From a checkpoint of a small model that predicts nearness at each pixel: 1.36M parameters, depths [5, 5].
Rows from block 5, named by matrix and row number. Rows with one number belong to one attention dimension. Each number is 128 + 24 x the weight over its row's rms, rounded and kept within 0 to 255. All counts start at 0. Numbers have three digits each. After the name is the row's rms in percent of the matrix's.
# q: window attention query (model.blocks.5.attn.q.weight, 160x160), inputs 0-39
# k: window attention key (model.blocks.5.attn.k.weight, 160x160), inputs 0-39
q.8 113:138129126150136090105116077128116170135134148148139191121134106172118122167158145103118123140112113172106118127147116155
k.8 103:127099123140179138127129135118150147098159137144145117163167106100107150135100129121158153156152108121138129172119100115
q.9 113:128106125114121165085152123109119129112122090096071138134111116092139085099102159132135114115128145080146126169159098164
k.9 107:125135111129101137116156107146131133157148105141146127115132128118136131111134121183153085162106107104099110131110148124
q.10 091:148118125148123133150153132120129113134140130115142120118116122120140116176101138145093121127129162136149158110155156135
k.10 095:129102130108114169119122120153153116069110142134108115145128142164132161121092101137117133143163076112152150174115115183
q.11 107:118125101144148143146152142136135149148094112102130162128126130094096173149079167127165125161171078113115147094099119117
k.11 105:132153133140140124169182144100161104111168110117101146137118120145108107102110144077118136175145160077110101101121111100
q.12 108:171121157148105159142111107143174131125142113151133102154111097150105108117122086165101141134119107110151122117119122157
k.12 106:149124151096102102169090148097131120125084116151105177074126159063125134135110128127127160099163133133159119138154170091
q.13 102:136104131081151139079123156134098137112103132159101159094128107099122103118181112146130120125113127119178158092143144151
k.13 099:169100133100133135140134194097173145082109112121116119167147094119128141111114113136121121141100118133120127098150156127
q.14 100:119182122097108137095116100078129127094161082077141149122096111111098189158113150108121152092146133120088107128157109094
k.14 100:117089083133137132136096103132149101147163096102145081133119140160119170120097138124096111140146167105146128151118132068
q.15 105:123156115189151137145121124147121131090149103128141145073117148141115146135161098156083145092101107130131143125116081127
k.15 102:067120104170161117102117118125126138170118142119129135115155131136139161128120137134136098065173121137115065082102136122
q.16 097:155095125119153117108185106138120075153151155135102165135092118163152166086115148167135080126120128132118140141137140157
k.16 095:161154107091142131128110119106096156104140147077122121088134091126140186103127092134152083146128123117116100112168129121
q.17 104:138158096145119117084130104162133138195132113127153150132109120123130105125129148146073177113164132114113118089127130176
k.17 101:122128148095183118148162069146172158147132124107183072119106143097107143127109072119153134134110123169111128130120145075
q.18 102:130156079151116150201141142133091167170155090143147125142132121119160121151155114123159106100154146154158154126105110128
k.18 103:186141105106106094152149140131124122168140109146107149124101107114101134114135120106156125109085131141084147129099121166
q.19 100:094105160101079146110105115118091148126147145120152101136152132128095160143134121144145144113102094128077134132167112132
k.19 099:145125137109128163118106134100138115126133140109133107169132114143170130120161163124146150105102161107104144143161133113
q.20 091:145164144086113115110144115137130146114163116136136098154130135151086141108115144125110089122131127163126121076155122092
k.20 086:106128114108142144124143161137102136113135143113113131142115166096126117155139165110120109126133152106060138140143119098
q.21 110:153114105133129162164128141129143111145188106066147090149099132162126146120112165153124114137176120108137154102126150132
k.21 110:196119118081136089151103099113148088165116114127135143128144173099157116093120139085155121127186082135091076129161114125
q.22 105:137141162107099102082151091129114136127135110137109096114112087087147122122125135127130100122138162116133140151123120181
k.22 099:105144078110135132107096127130072172096087123153136106082123133163147114102102104123166158113137103130140110132117117138
q.23 094:096107135142117134132141119159166132162145078099139142124101171104125137129110128063176151129145094124087127158148113098
k.23 103:153116119132160080124153113160156130110141125142164127144150138156078149142138137124148107115136122073099073082155092182
q.24 090:120071110089085146130096113135134091141111146120146133123142148120154100127144174169114085149131116136127119096159111136
k.24 100:123153124111093129098153118120164153160107118112150119139179165084120145108142176147113127153127114139141105108132123144
q.25 102:113141122160150088150166130116102135121135103118161120127117141147158138118107145141102135132113162103119156152163143117
k.25 096:136099126123092100135142078117116188132142150148116143126128166135074119130144105085112098148158124144090131120109085122
q.26 107:177130097114145125112152160128119128177100120139155111094110132144088154122139106133163162114173118120081150139139179145
k.26 103:118095118091124134155097165126110139117173144130134131164147100146100109114141156109158136132180100142120147127153129140
q.27 096:131096128140089158123176116116165129161169117114093099143134082159140096101081128137159133120140142108149143079147157094
k.27 095:111155118118098135120133129139120160149140140139139138173086117109097168113156151170175114112136118177109096148132133130
q.28 087:111148136113149160141129141121122124112133144117167102105118101133143082147131127163143146154116104132125127096120137106
k.28 093:126128129139113141122104158126093121149118185134144101149163121147122137132134106153126141126108117120164106091132148143
q.29 099:172130125162136093117148118136125133147171108109113094152172125142125124135180150135181146093130137100148111153132149132
k.29 108:137132162140118101148108141160128145082169132143126133083123098175122117120119135132192144122127136101092141135112123155
q.30 102:121098134125103130140135093129115140123109100146123130139103151123141093152130099123098096075136115121178075142086108150
k.30 099:107132115094099111160136139148119123186137093120090090135143132104123140122121141103116159104086143110167153105140103116
q.31 095:107135150097123139154097097109082137088102132114156144135088121123151133131128156121119119135096147143139182114184137094
k.31 090:132133129077121112110113160122114156146161097099119130146164117108133093127143075114159108160121101153114146107120106144
q.32 105:095118123154096128127084113123125109127168104124125143122098134085131123091132145157128138105128121129109135103129124119
k.32 109:144128152149153108140113156127129134120148134146131101152087145153110125198135110126114127114143139161114093112097116141
q.33 097:088138131139146136157121100118140139108097139120194126145164131144089112101135083126120118146108083106135133136160155114
k.33 097:142187127134134132147171113106082120153155071171155108119156090141148141116127170141157142109139139064177105102124117116
q.34 100:109143092126141164129108132112133102124078096070150150124143127189117142140144092137135147124161122151152107106123113137
k.34 105:120117110149142130108133133090111136167154113107077118123161128103104094085108126145151153118155134143144106094154142131
q.35 103:155120112142127127155131134134118124137141136125101107152130138123101129080151133142147128114138105116128082138110163070
k.35 100:167119122155115121094119103111138086133142120112124159128097124135163135139126125111099128117120094154083132118182149142
q.36 103:139134143136111122123122114139139162106110102087193118143124142133186121137146155134175170057161122126117098131129124127
k.36 102:127115141122084115129122115128154119111092126127100121126115128099120106133172154130085135067091142117163117128122090148
q.37 103:121115128116120129129118070129141130108090139168156108137146125149102158134109111174150154110108141098165101111158160160
k.37 105:083122130106088089124119122129132154104123127143149094137108133116097157109117087098128135093165118170137140144127158162
q.38 096:107149116132113069102132144127165130127140100143179102139140125161107099139124126105118117137104178155123097128107091123
k.38 105:096138140125144087121119134153121151130132107117096162130117106145144132128157121122133105130122116113136109128117132135
q.39 093:083137135154156121130122147114155140074113129184151145153139132128126120128130123099166111099132092090169098124147142183
k.39 102:116155105151091153157127077117139131093127113151133102097094144126111148067134125103132159106069134117133099140089109182
q.40 101:058151136119176131138138122102114111122166153165125123140146159113126130150103110113123146108126121087135113148135121089
k.40 109:106099136142181127149137143156159140131115092143089132087143129130105144166133131137126131148103124083145138116153133129
q.41 101:132135123109135110155118082127105113119134114141112168109144152194136134146189077123079129138099079096130117108132100142
k.41 102:118126112129155115128107151130139145136132150088131109114132138125125103144126174089161123120158133147135183122111138157
q.42 104:123151157128120090123151156130122159097107133073127155104112119106150138161120148122106138108130110104126146139147145151
k.42 103:141144145141138121161124156131121154129123178137141128109128117159111100111160120082127162130115134122166105105137120107
q.43 110:095119123101168130143161108143150176112132074147122107155122119125133133126146129143120147062137131177094135136115120117
k.43 116:143076111145098112108164120131152149164147135149151122112119142078140132149118169174089156126137158117146100171166130140
q.44 111:157168080133124172124137140121140111131125114123134148092075167138160102084115137136128096098164157113153099136090085115
k.44 102:118126147115132109103142104124115121136091111158118123157087162101155120160163145116142119144150122143114106123097102132
q.45 106:100121155187129144134161111137139143178126116141165096108136133138131102109089096152111121124105143121129107158122158150
k.45 110:132179122145151117106119106141152145132135121144157119166133119168154151142090137114099152139163118126093142146142145127
q.46 102:123122115109105145097103164118132132112122105120124144148115131162172132095142143108111151118125125108153127135128109177
k.46 108:140151113129126097120095139160103136107104166084096103099111108165082111132159121118100091125054130089131126138173163139
q.47 091:157090124135132103141138157175165125122104152117132129131100138109158164127103140147171092116104142116169086134180108128
k.47 108:129149103137103155120157121146137124121080131160089114145148127141133143125130092113106175121140100127164150103155115148
q.48 102:161161126099130078112158099100113125146137171105109116138134122146100109093144101137120137086104145163165118108116173145
k.48 103:178119148081130136145098107116129069114117091124150152102157126165121137150148153113124148105137158130094176159151134102
q.49 095:090141146143115127143100106159139113118098141108098101152124159118113164125123153147150147132114159114131117118142136113
k.49 103:136085134121107107097116126108140059173117094096110120100101123145144107145168133124166142142133155158105160098115117164
q.50 105:151119140172101127117085145114107117101126176154159116148132130128110131135113132162111131069153156164135154142116150164
k.50 106:105087146135175114181106117147151176121126113144152143162131101121162135154145143125165111104133106125101083082142138055
q.51 105:112096132095145115123161183133108115119166142105121101129122128114146141144135149134128160132122126070157168118128143109
k.51 103:186122108125130121093121143118073142111131148128105117120129087113118075107167104138107138171141155149108153126142146153
q.52 096:168126122157143093127109090131108117083155140102135133143098137129205127108105117123158148164134107137170142101133119140
k.52 101:104176099134171163160130115115147155133085123140128144101149121140130085134156154116128149122162130137144136083108147127
q.53 092:149165142119128116111138095116129114131163120142119121108116144132166129055132113176097130142151142121151119139152114102
k.53 104:157137085130097069128130148122109138160102158105143121139143127116092087142145137144131142111129117137140124109119122146
q.54 096:123132120141089096125096130142108130155127134121129107119139097080128150085114172108131150098090145081104165102094125131
k.54 104:140136108153110150134121170152146142116092137108140138192101150151143101123164124142156108154110135138106108108148130144
q.55 109:115125125138083128193121109146111094159133139132129168140159118118107167132120088125130137094128158117086101141095091112
k.55 102:113143207133140110132132078140141118143134133136126133164118103143140170098127100133115133111097116167116136135145140130
q.56 106:152176119104129150157124155141117154109188132122150096116153122143134155143127132127132098142101141152089101125129113148
k.56 099:075135124169118122125108145113112165121143122167141125119116130134101140090137115164076099156147124088140117136112176174
q.57 108:117087151086133138160098118112158107125115109154134133147103133116142135130164071178131140139137148118148157104124079120
k.57 109:123117183117112103127153172117116128126145173141093122136149137114122117118113127080138158136117156094107166119131119122
q.58 110:109156118105174119161088148131103093183123160159152121142121137100122136108084147155129151166088145131061114153101125146
k.58 106:117113129114114136154066169128167120133105131100177100154161137114110147141109067144148129164122132099132107132091144147
q.59 087:097096113185123117144120102099116145116118137118092124132131157125135126086134136149158144078151093133143141104158126126
k.59 096:169124152122105127098136126147115101112136154131104105110125101150113120135155160142122144114135156118105097112146127120
q.60 113:128125115118134110129127079117121150121110122137127127133171134124119157183162134106131112163115111112166104133110166150
k.60 105:089129120181162166112148112125177146111126125117144155138132116125109126112131095121104107155114131111158162113125098161
q.61 094:155131134096112120150104167104114153112138137091168109156151082094168138105136104160126108154105097104132170128144090170
k.61 099:137093111115122148163146124086092166136125108138049162173123108126104136088133136123132116144105132139078115108117137161
q.62 095:144138157086144136131105134107147156136116120142171173123140095144152101142121127148146138152086134138126125147134171135
k.62 098:117129188126130147123093092101141089089104188099156131116157132129112141117125124133152163093098143077125145133138151108
q.63 110:172135129133150101073161133114144174172155108125193161115130125157112126086100170138140126077182140116143126142118135177
k.63 104:129144141163110093144088110157130123151132134136129134145142081130132123139157117147139155099146114170121098111148106103
q.64 102:088116154139099097102121112096126115191167119123133095147147125092126156090132114155153118109120123115133154110076114160
k.64 096:153118119145161163120115151103133112104177158127093098119120086093074118115121124165141108123103133127097092117105137108
q.65 096:177129139147154161173085152153158079109127160169087143133139142136128102131115139147102133091107130135132140104106150133
k.65 086:157120085127119115131120159101159140146113145165122171112165113142135137164141080142116169145173126132130150148116137102
q.66 094:160110114176137180112093117141129108131108167111126122133110112139149098132080109142113170114106158093127148124143119151
k.66 094:129142108129124127136159092120101107185135139120096125135080129131113109128114125147116127110156112130122124109149126158
q.67 098:119127135108122102104155146121143137107181110128106079131151114175164137132104136118156154136115093152133118116131156182
k.67 090:160107137124167097104171110142107120084123116106136099113101149168173129160114107170100120128149097096185142134119162123
q.68 095:133128101104152165132099113139124119061135132110169158140152095112106154108081106120140150112144118143123101141119152160
k.68 095:130128213151145133169139098140106104133129121181136093150126096103107124119171107132124103126138096112122137114123140113
q.69 102:111161098111175128147130174105091124116157122138089103116116137123158161125119132152144173129137174148080154088140095100
k.69 093:076126144102141136106092134161102091133107104151131125144146106089135161159174108111133103126153143106113152172102171159
q.70 099:159116115112144112113119125136097136097135124129085143138104148131115139152158130160186141112123104149087173169128110132
k.70 100:103100102120156166103088125098139093118121127101121141115095158112091078125110139154156088129153148126112133132146122094
q.71 102:130093132148101162108077103142114078120120155134093137119124167162070141107119128103130141149198101114119136187105141099
k.71 099:142117099115071150116135145108160117150156107113149098154114129096111138167147140164146098142116068110120158140147106163
q.72 101:121103129170127135143138171093109160109104119134162133128124122151071113133160132143169112125164133192094122142103123160
k.72 098:164113123134129129150118142095160098126128129160108149155131145109122121064136095149128141136087152141125126158142140121
q.73 096:105142110103129171140079120137145135123166144109147134127113156126153108125126143109100155149166172124155181117165142134
k.73 093:135143139158059143100169144106143122187159132133147144108163122131119131118137132147111137152152123101116137143133132188
q.74 104:157129132160159105144115188096156096123121119093120160096108126132125150112114157140103107118116134115091088141126060119
k.74 097:093148097109088143142093130139161136158118141139139119166137123107139129121060149085123126134144169169116169108148113086
q.75 107:113145139098128124102131147103132127141127198139110121104142120151089122148171135117135106142105101167126092127083102132
k.75 102:099130121084131122155087128155170097098133140119109172135149097129078103135128136137089162141104155132138122132122135141
q.76 092:153201118138121124130148124142156156129143120131107162131097154127130131126117132115146126115116111128105162122165115078
k.76 086:124137096099134157069154168100158105122149138126155125100128113143135105154132087122156097115110134164162097121149090158
q.77 106:099119123092121125199115096106158102138115175164134091148171148121134142134129146156160127123130109121169171139122125086
k.77 109:154146116124174143129132100106135133094162140100120166112103092104143149104153105136145106119116154152144140176124103151
q.78 091:122131129165133134127113137211070122094148148120131148176116098132145140135085153149119146123111127101097124101159119163
k.78 094:108111136119135132147130191137125160100120160140108161143101084099167162107141098124094109158105129117139128122098117084
q.79 096:142117088122089095141149124095145101112133089116121085113147109146115096120146114176104087158139150104194111124162091131
k.79 101:129125134138143087127131098134164158123119121146120134172124132171113147111104119127138121131109159134131108103077124136
q.80 103:090095088119111133124152089135139128125158137153117108117118121081155102093178104102127150137136136108105154109121148146
k.80 094:100166125131176148133088104098129114130130133123132145092140149143142118137181105146152137166126130102102158116114107121
q.81 100:135102132111078125134184145130157142081154105120095142147122136155173127097118140095121124131095110128163113104110117124
k.81 103:109109129125152141162122117169123114121156152097198113090131113103125123135094145097157120103141117134125141111134149129
q.82 094:098106085151127157124137150110139111098166119089145088114145107145141162154117107119169120111107166122105119098132139173
k.82 096:112121185063182114104167142133099106144123097129180111093100135106075153165133155161122099131122130068091115142180147123
q.83 111:105145149110123120158093146127120205122116188144095117139167127155146147156148120095110139176135149126103126128139164117
k.83 104:105125148125125136120115173082117102096118111150101140146145079159135117164153192107153133135152098144175087125126134136
q.84 088:177104098110137160095158184162128110126123130135081128100156137137137133110113114120152130095149117153138135118131139100
k.84 093:149112099136140127134108129097095150158136129155124137137160149157151139124120061142144107066092092176099122128128126109
q.85 095:122086112121127091141123113115108139112123106107129106189138090130135139110138152113119107084129145138097135135174142083
k.85 084:134141072115127132126139101131117107090142146090144105147163107161132088114140110136137094127085133123141098142136167145
q.86 103:149100151092161115118116082145117113103119104138081183093136135123142124101150140134115145166101131148173183180149098134
k.86 095:139131066150107112156168143132114112118127122156109154126118085075113155142116123104136113161167155131117112118123126123
q.87 111:104162072107137088104093147113178130127106168123183129106107140069089150080114116169107116096119143128101127122148132120
k.87 101:148110129108162161160138126112102116170149126129142115114140141121108107132131148133143139177127123117134143118119075133
q.88 105:146085121134127089121104147155123098150097138115130119148147128157119116082136129114126135123135089160137102114148171091
k.88 101:129140130119101169160159120133134073123153127118109103118111096138175128124159133105121118117139145126129109111156120127
q.89 103:139111120110082066168075098169125099127104128138118120110122134085146102159138127096126103109152082120178128150113096099
k.89 094:102119079105172129105149097168128132163142092086121121104160103122098127074123158155122174132143103137120122137124086128
q.90 099:071154121121135180168135135125083146146158148124160110116113152107159128137129146096155150139120111148138112101150124139
k.90 094:110160152137113112164148164104098094109104116108125133115150112189201151102123136133146100108145084159102114142108140141
q.91 113:147107129098110137139138099115120093141159139117119150141141152100125099126181153147130173080112126117142126124165164124
k.91 112:117153179107098145145147171104152136115116174142182167110135121143133120138090143164090113118172130097103066110152107127
q.92 098:138111079097122141114137153113153089153093120095125100101169099131113141153111176128126128134125148118119119168141122131
k.92 101:129141109135121167139147086127151168117140103151132143124137140184156163126088136127106114117151110134090154121073109127
q.93 104:161134146114121080160120134116115157163139139142145104154139100131112090084146154134122105116180110114089120146119134144
k.93 098:106110094148159149104101119137156204100155134105113124139139144135113142135132134153147146116128138137119124144129083143
q.94 102:162137166118150102087094126155123118065146167127118104146122112092137116139116137165137147130135091148122137138112104118
k.94 102:137109114136105137140131111126112145139126122121117157099148114088112136107138139142140123149131119077143153135144093101
q.95 099:132114123128135139139115157167163155110152046127094136118084164151126148143157099112137148156120096123123106090140132116
k.95 101:106181170171104130114107187134165114132122140139097127139127072124146122156102146123109129176111164139113153118143114156
q.96 094:111106126144116131113143137105109159113163138092141106150147119121141136114115145117161119125125179126136132089144164108
k.96 092:143180113137132126130121172103117158155153135106157117121132139166121140136129162112142097161098154156156134137103175150
q.97 096:118154117134148127127107162128089112151156109135089136152113086152129094105110151146103130129150135177159156177138143109
k.97 092:156112123102127113146114118099126118154162110146152113136124207084136097100108157092123127151144095106109094158120125068
q.98 097:138128075136165113135139107109144133136139141139141163133117150117178143131107123110137117133127111132095131159108085126
k.98 090:152146144143119095112166135111105146128102108131148158088074105119126168149129143127155124160165110120124101134145161133
q.99 098:143067135108101166086184104084151102087098128190092152115071134135124153130093153122133151121137128148087164183139128099
k.99 094:104124139123087159131143085113133136108107109161110129101066126124128113137088142141127124087153129173156173085131168098
q.100 102:153090148131134186162127165118133120090132131130152105129090136142146128108146161128120110104139130149142137108122085171
k.100 088:110111114139112141112089104078144120159147121129126144140097081138089139127133134139125111126144081108151099125212108124
q.101 093:140135144142083134169123103119179143147134165124149133150124133127152103123118142128160117135123151095136138157141111126
k.101 094:125171131124133107103131152099125159131159186129153121164116123131098149135093121165147181124100118108151113095095113127
q.102 106:123117107163092154177166148131127113095119130125117154156141158155113081146113148118095169103087150131127106129146138123
k.102 097:106055149117107111118150146092143131133147133128118139159142128111088151118101141112130146147089142150180132082146111157
q.103 107:102171108140105120110110128144139130131087130125163086097097128109157111161105169143134108159177148133103141096115129138
k.103 093:097144153137150130171119146140101161172114109134110123105167088076115141068127169124157140137135119105100129143127116151
q.104 098:134059101131085144156121084139144076130123144119127116141119102122112129154122086125152127090153134163117113116128162134
k.104 094:136161168127126157091080113092132168102121162101136159158156130114143095160154133107095150111130142147113153141114104154
q.105 099:145130093161189152136152157091143134108129123152117146103136083147133158155106165102110134163164109122144117112124122134
k.105 090:132123174136103115114205140102116100152103133124116196135124110144141125098149188139109127142138149112122158161115169161
q.106 095:114146105132102124128132135114167125160099135112171137127128129093144162111119108046156140100163154147092164119147137136
k.106 091:121149105140057143161141123080121122066140118125136144090140158146112181124127148134158157118103137149128110171124101122
q.107 093:127133110120111158147133142142164127123128162120103144130117135131150118164073134182104114125130138112122155099145118103
k.107 089:158120128137142116145099175149155107092141135111120080132129129164102107127151145144117133122144108077141123144135171140
q.108 098:164146103126091145143066149124149087134136127155134098145125156156144151103094138143119102142126111139140114121133164132
k.108 098:138117098141148132127122098088077118143110119072129172116125141147131154130103114135140158119130185104137096135119116162
q.109 098:126165146134091116166095125162202152132125131168112142089141131152094116150145142194162110092096144143079126099160101125
k.109 100:131096134119145099090103097150079117148110093115153129125134120068118143147087126121056150083129127121171141077142096105
q.110 102:128161130206165133133144090167154137143084131115133133097146161118148154171107154076138128105171131114145110178160168115
k.110 103:130116111139161156121094109103092119185141108130143112129117120090108099130145140175161124134142104117130097105128138091
q.111 093:136139100184111124094155142163116123130126107140155127149139136127142080147163132138098091158120086133115119140103102068
k.111 095:140136099127139120144131151114100124120155133098158115126137116140119132155130139085160139072063134122108089096135154130
q.112 103:119097152159107111117135125084129088116110178103176088112109131121122118188119169112135084105116166153132104152168111123
k.112 097:144158116144125155157139144162085101105115120138174060095149093099120129179104097161131133134147171125156126131148169095
q.113 094:164149165140121126128159107136159117108141123100139138053129096135109138135159150132117113143122140185083139162087156133
k.113 093:160139144137122152101160105118121155128101166103097156103146139132120108119142119154112127130156113137107123099180102128
q.114 089:174115080098146125155142117141087115118159108101134126087146174135125082135139195172124121110160116139088089146108130114
k.114 090:175110091133170125101154126139158113130114134099143158100130093121127124159127154055120148098121112137151072133102104142
q.115 096:111140143106103142191138106178155149133169114140183135128173158113116087149113147095100135114107088145117094135135138141
k.115 088:124126145138148127107134125122121135095126127116157116121142139120119156106122129151074104170090122121133089108113121171
q.116 098:117125114157102148135135112143157166112118100135097111107144091147138127146163142121158144148127072146160157114105075170
k.116 090:176121134155117171112116099109087136114102166130129125144124114139120117134118155187119100117096124127155165122179102132
q.117 085:112125186137135128079158139121084118137116122090158142134094104093115126148069167133145150089125098137120069144142124126
k.117 084:117138161142124174137110116117123125126101100134145085115150107120146102123149125160132143136099134103121135116134139104
q.118 092:114120154132163124153112134109123115166178135137080141102103123125131120058095159118122123125131184106139153117128139104
k.118 090:095103140141120146130117125126123129134145122126148128134159153136131156130134110116114140119128159141130083118127141177
q.119 100:119152146174130104135080128192156143120161093134140119148109121144150105156138140166145135103113134143117124166127092076
k.119 096:156141136131169106125144140109117102103117115160147102099136107113123134154115151139138144090139183160138160112158173103
q.120 092:100131111134141161110112128125096148118104113105098125163077164124136128132110133131093144120128139157071118091145102112
k.120 086:115174130137136116112123111137160159113146121146095113127164136130118137168126149136128170073103109129107115114182112135
q.121 099:092127102171136149139112124144149075089130138097116162125130116150073144138080127154140177101140122125142116101131101157
k.121 100:125078147105141141101142142136146104123138124119113089084112094142119159146123148185123137113121157124118111117116134122
q.122 094:103136132121105140129162121128159163131150136132105140090171113138143128087146133097107103093123152148160118110134096132
k.122 091:101102156139140115154153124124160135091143156175131174147133131130116146122136146151115131124105132059148102101133106095
q.123 100:165124183161132070166150142056152116136115100152131071160137169180140107143111131122114139113146115153075117091140100192
k.123 088:129172140157123115094179145171160102146122134101135097144147134179166128125115114157140140122120173087166106101108104126
q.124 093:147128150116132143157136145150111168134099145128109066126103147092156117126186125097130163097132115132100125142137139161
k.124 089:127115076119101115111084140120130107165115144149121105117163118122139135106103150153157163096126101142134106126149096122
q.125 098:108156126180101127130142136123167106161088128094121147171172141147155122127155092178116171147130125124140172107103171106
k.125 092:125127111177140114148118113144115150140134115108125129150118122174114154134116170125150132127093172094114096084120151116
q.126 079:115099158135085085168100123134086101111106107138110133106147141107111159116121115145111111136145137103143106104119131188
k.126 085:101122152102150086175160149111123080115117108150134114136119149163116077165136116114125136121184132123122133150121146146
q.127 099:159125146129173122145112115079139131101100100139091097109111139119103106113141106146145114157098144145134122159123198116
k.127 095:146155151114141148121133106113175133133141113097105123142158083134121118157140107123104146107119142117136125141151145147
q.128 100:083120107118138125135105090125069129117121132112122122151149085132100139097145173102118138104141137166168086107126123119
k.128 109:146115113138104141148114156162140141078107067120156108080093139142116127122114076091148126141142170149112128107152112139
q.129 100:144153123108132120143145148175127109125111131150129114133108126119159124170170141146114155132131117124089124133137097139
k.129 097:157127116129089140152129123105109129131135146182139107123167176123129139151166136145146166128167112118099136088139130133
q.130 110:125092143158118135057118145110145145149131134100175109136140163131147134139114104134112114144135120126181140085119116133
k.130 103:119110145166109136102115149125140146081137132090069144116126089072112097104141118122126132152169166117146126154139157107
q.131 101:062094115147145137083133099128116114117163124110101164113178148108132094142120143073137121116126108120087158148109123158
k.131 105:155156165114113119115124149142126164111103122145168136137131128143114124132124126106095093103153135086138111121107174169
q.132 082:129125128137105165111176113171124121123097157090130102117159091088129118142158130112108139105137135112129110211103086115
k.132 101:120125146100138115146160162143116102116132104129106083083107147129141098135082149110104134086134120134129121112138136148
q.133 091:155116154139092126134172098126153105120151117133126104132111115183143106148128132108139178135154151121152194115137150153
k.133 101:135138110121181093139153136131123081140121126091173161125178138125094143179141131153121115127071125135120074130121126147
q.134 102:135139160137113141129127130179141115105097107142140142100182089132113166113127144068128132134079125152108154156155144127
k.134 099:162141135120170126118150107161134132149106113106175150093159144135142121121121168124090167119096127154160109138154151156
q.135 104:129120106147105107161110147141126129126174118134119140136122129122090152122135082148129129153114119157071112132150128107
k.135 109:109113127173102132120093136111108092104119119181138096120140092127162109140135133143127083154152118148103129096102141071
q.136 099:112118147112091157145131161116152072122145125162125093095135143117134108136085109119143102181142104132170132141075148127
k.136 115:120097145095152148088136093119129122103138122106084126141091108116154181151098141104098146095151097105148108127122107135
q.137 104:115107145113128160189099130171099134116132102158147119114113132085104122162187117158126141125120134173134095131116142085
k.137 104:133145105124121164111104108113154031089132145143119104162146112132127146154135184100126133134118147114147134142100133063
q.138 090:156122142138137115121054141140150141131157144185106138127114131120120144099096139140169129133080144149135145160123158119
k.138 102:144171134121142134128113132132119126171149143173114113147159126117153154171157123133112161116116146146113130106144111133
q.139 095:128105148163106168131138090129111111109120136171110156133111146110129110095136118148121134141138140092146113155120101121
k.139 096:111138114148074121139135121112160092110150130104110118114101162146132181117126173118189135146107130133137121112121115143
q.140 104:143134114131075115097150134112118127123175126108149092134124107117138099115130125141145145124142106112133129133168121119
k.140 106:170121139119149121149127163140103141138062113093098142124104120127090129100087134120073108108111163147101128112158112129
q.141 096:106145137144145141175153155110134135138111131115134149110178125138153192130122131136111168105102148088103133162093065108
k.141 115:134129140116141109135162161085131105103155131121151113111122065098118124109122136094135130133121126132133161083076159137
q.142 120:103126152151129146132119096117153136130133131170165096122150135120106127131125141155107129120164114096121161131148127112
k.142 120:118127121153124183118118177110159094149112148145129134164097136112147112089071147121120136132144150130107171129112131123
q.143 102:110128113155145145139129118107156138164119129144137154135128077085126104147118110112157128115161139132120111125128144132
k.143 112:072166155123107120150147171149163128131105173127139099147135128143145114148105165134118116109112110138130111113097093098
q.144 093:135145158136091080114131130138125128114142113129137105099126139149170144113094133100142163084114185113122147106138154147
k.144 101:119132100113114106105173104135132111110118134118084107140131131135135142108143135135090151109119126111116101117156139115
q.145 095:130175151082130141136082114093185151101130154128148118124094162138132118125117131122101116098168108137107147133129095098
k.145 099:156108120123116125161169146077153159126121134132172115160149107082143143107131156124109179135125121088166137116104165115
q.146 093:132153084148168130110124103152120125133124142167172128103117108105143102102139112149143145126102113092137141093151159113
k.146 101:149145133126120128130124123108150131105125106100075123107133127122129140145115159180141109129057092122128128167145099117
q.147 105:131189186157134110126119140104112097128090107130124102138132153108135116115162161147115148123139133089107119145135126132
k.147 109:105140132100129095116126142116081072130145148162104135142132155128124134137117170127121117117124115131098085137140086124
q.148 100:126095145117099196163112161144106154124117120151138138134108114123099131131114130110177111128145163109138158150147166148
k.148 099:147152116136108138132135169150120126136137107137109140124122142171159141127101120099141147111150126129104141117087162127
q.149 105:141137115122096120112085142134114098155090114132146083156154165122152121101157112139105111117163155118127126079125085114
k.149 105:118118096137101148161112145099087110170140145154108106109119136152135127170135134121129142161143102094111086131127043130
q.150 104:133115170107126123145121157097139131107123144128117087145126174107079109135179182143065143164117143114129130144167136104
k.150 110:121103113069131069159138151144136139147126108146112150093143126119137114144144127130133077121121144109115123105144066122
q.151 109:146143128141137103164134131115137125102134101095196122111111152128135114090093107113151152160163076081129158143121131132
k.151 122:133124156129134099093127104095149130098113116098094119144095134107141110134110067174149138132114139076157108125117135100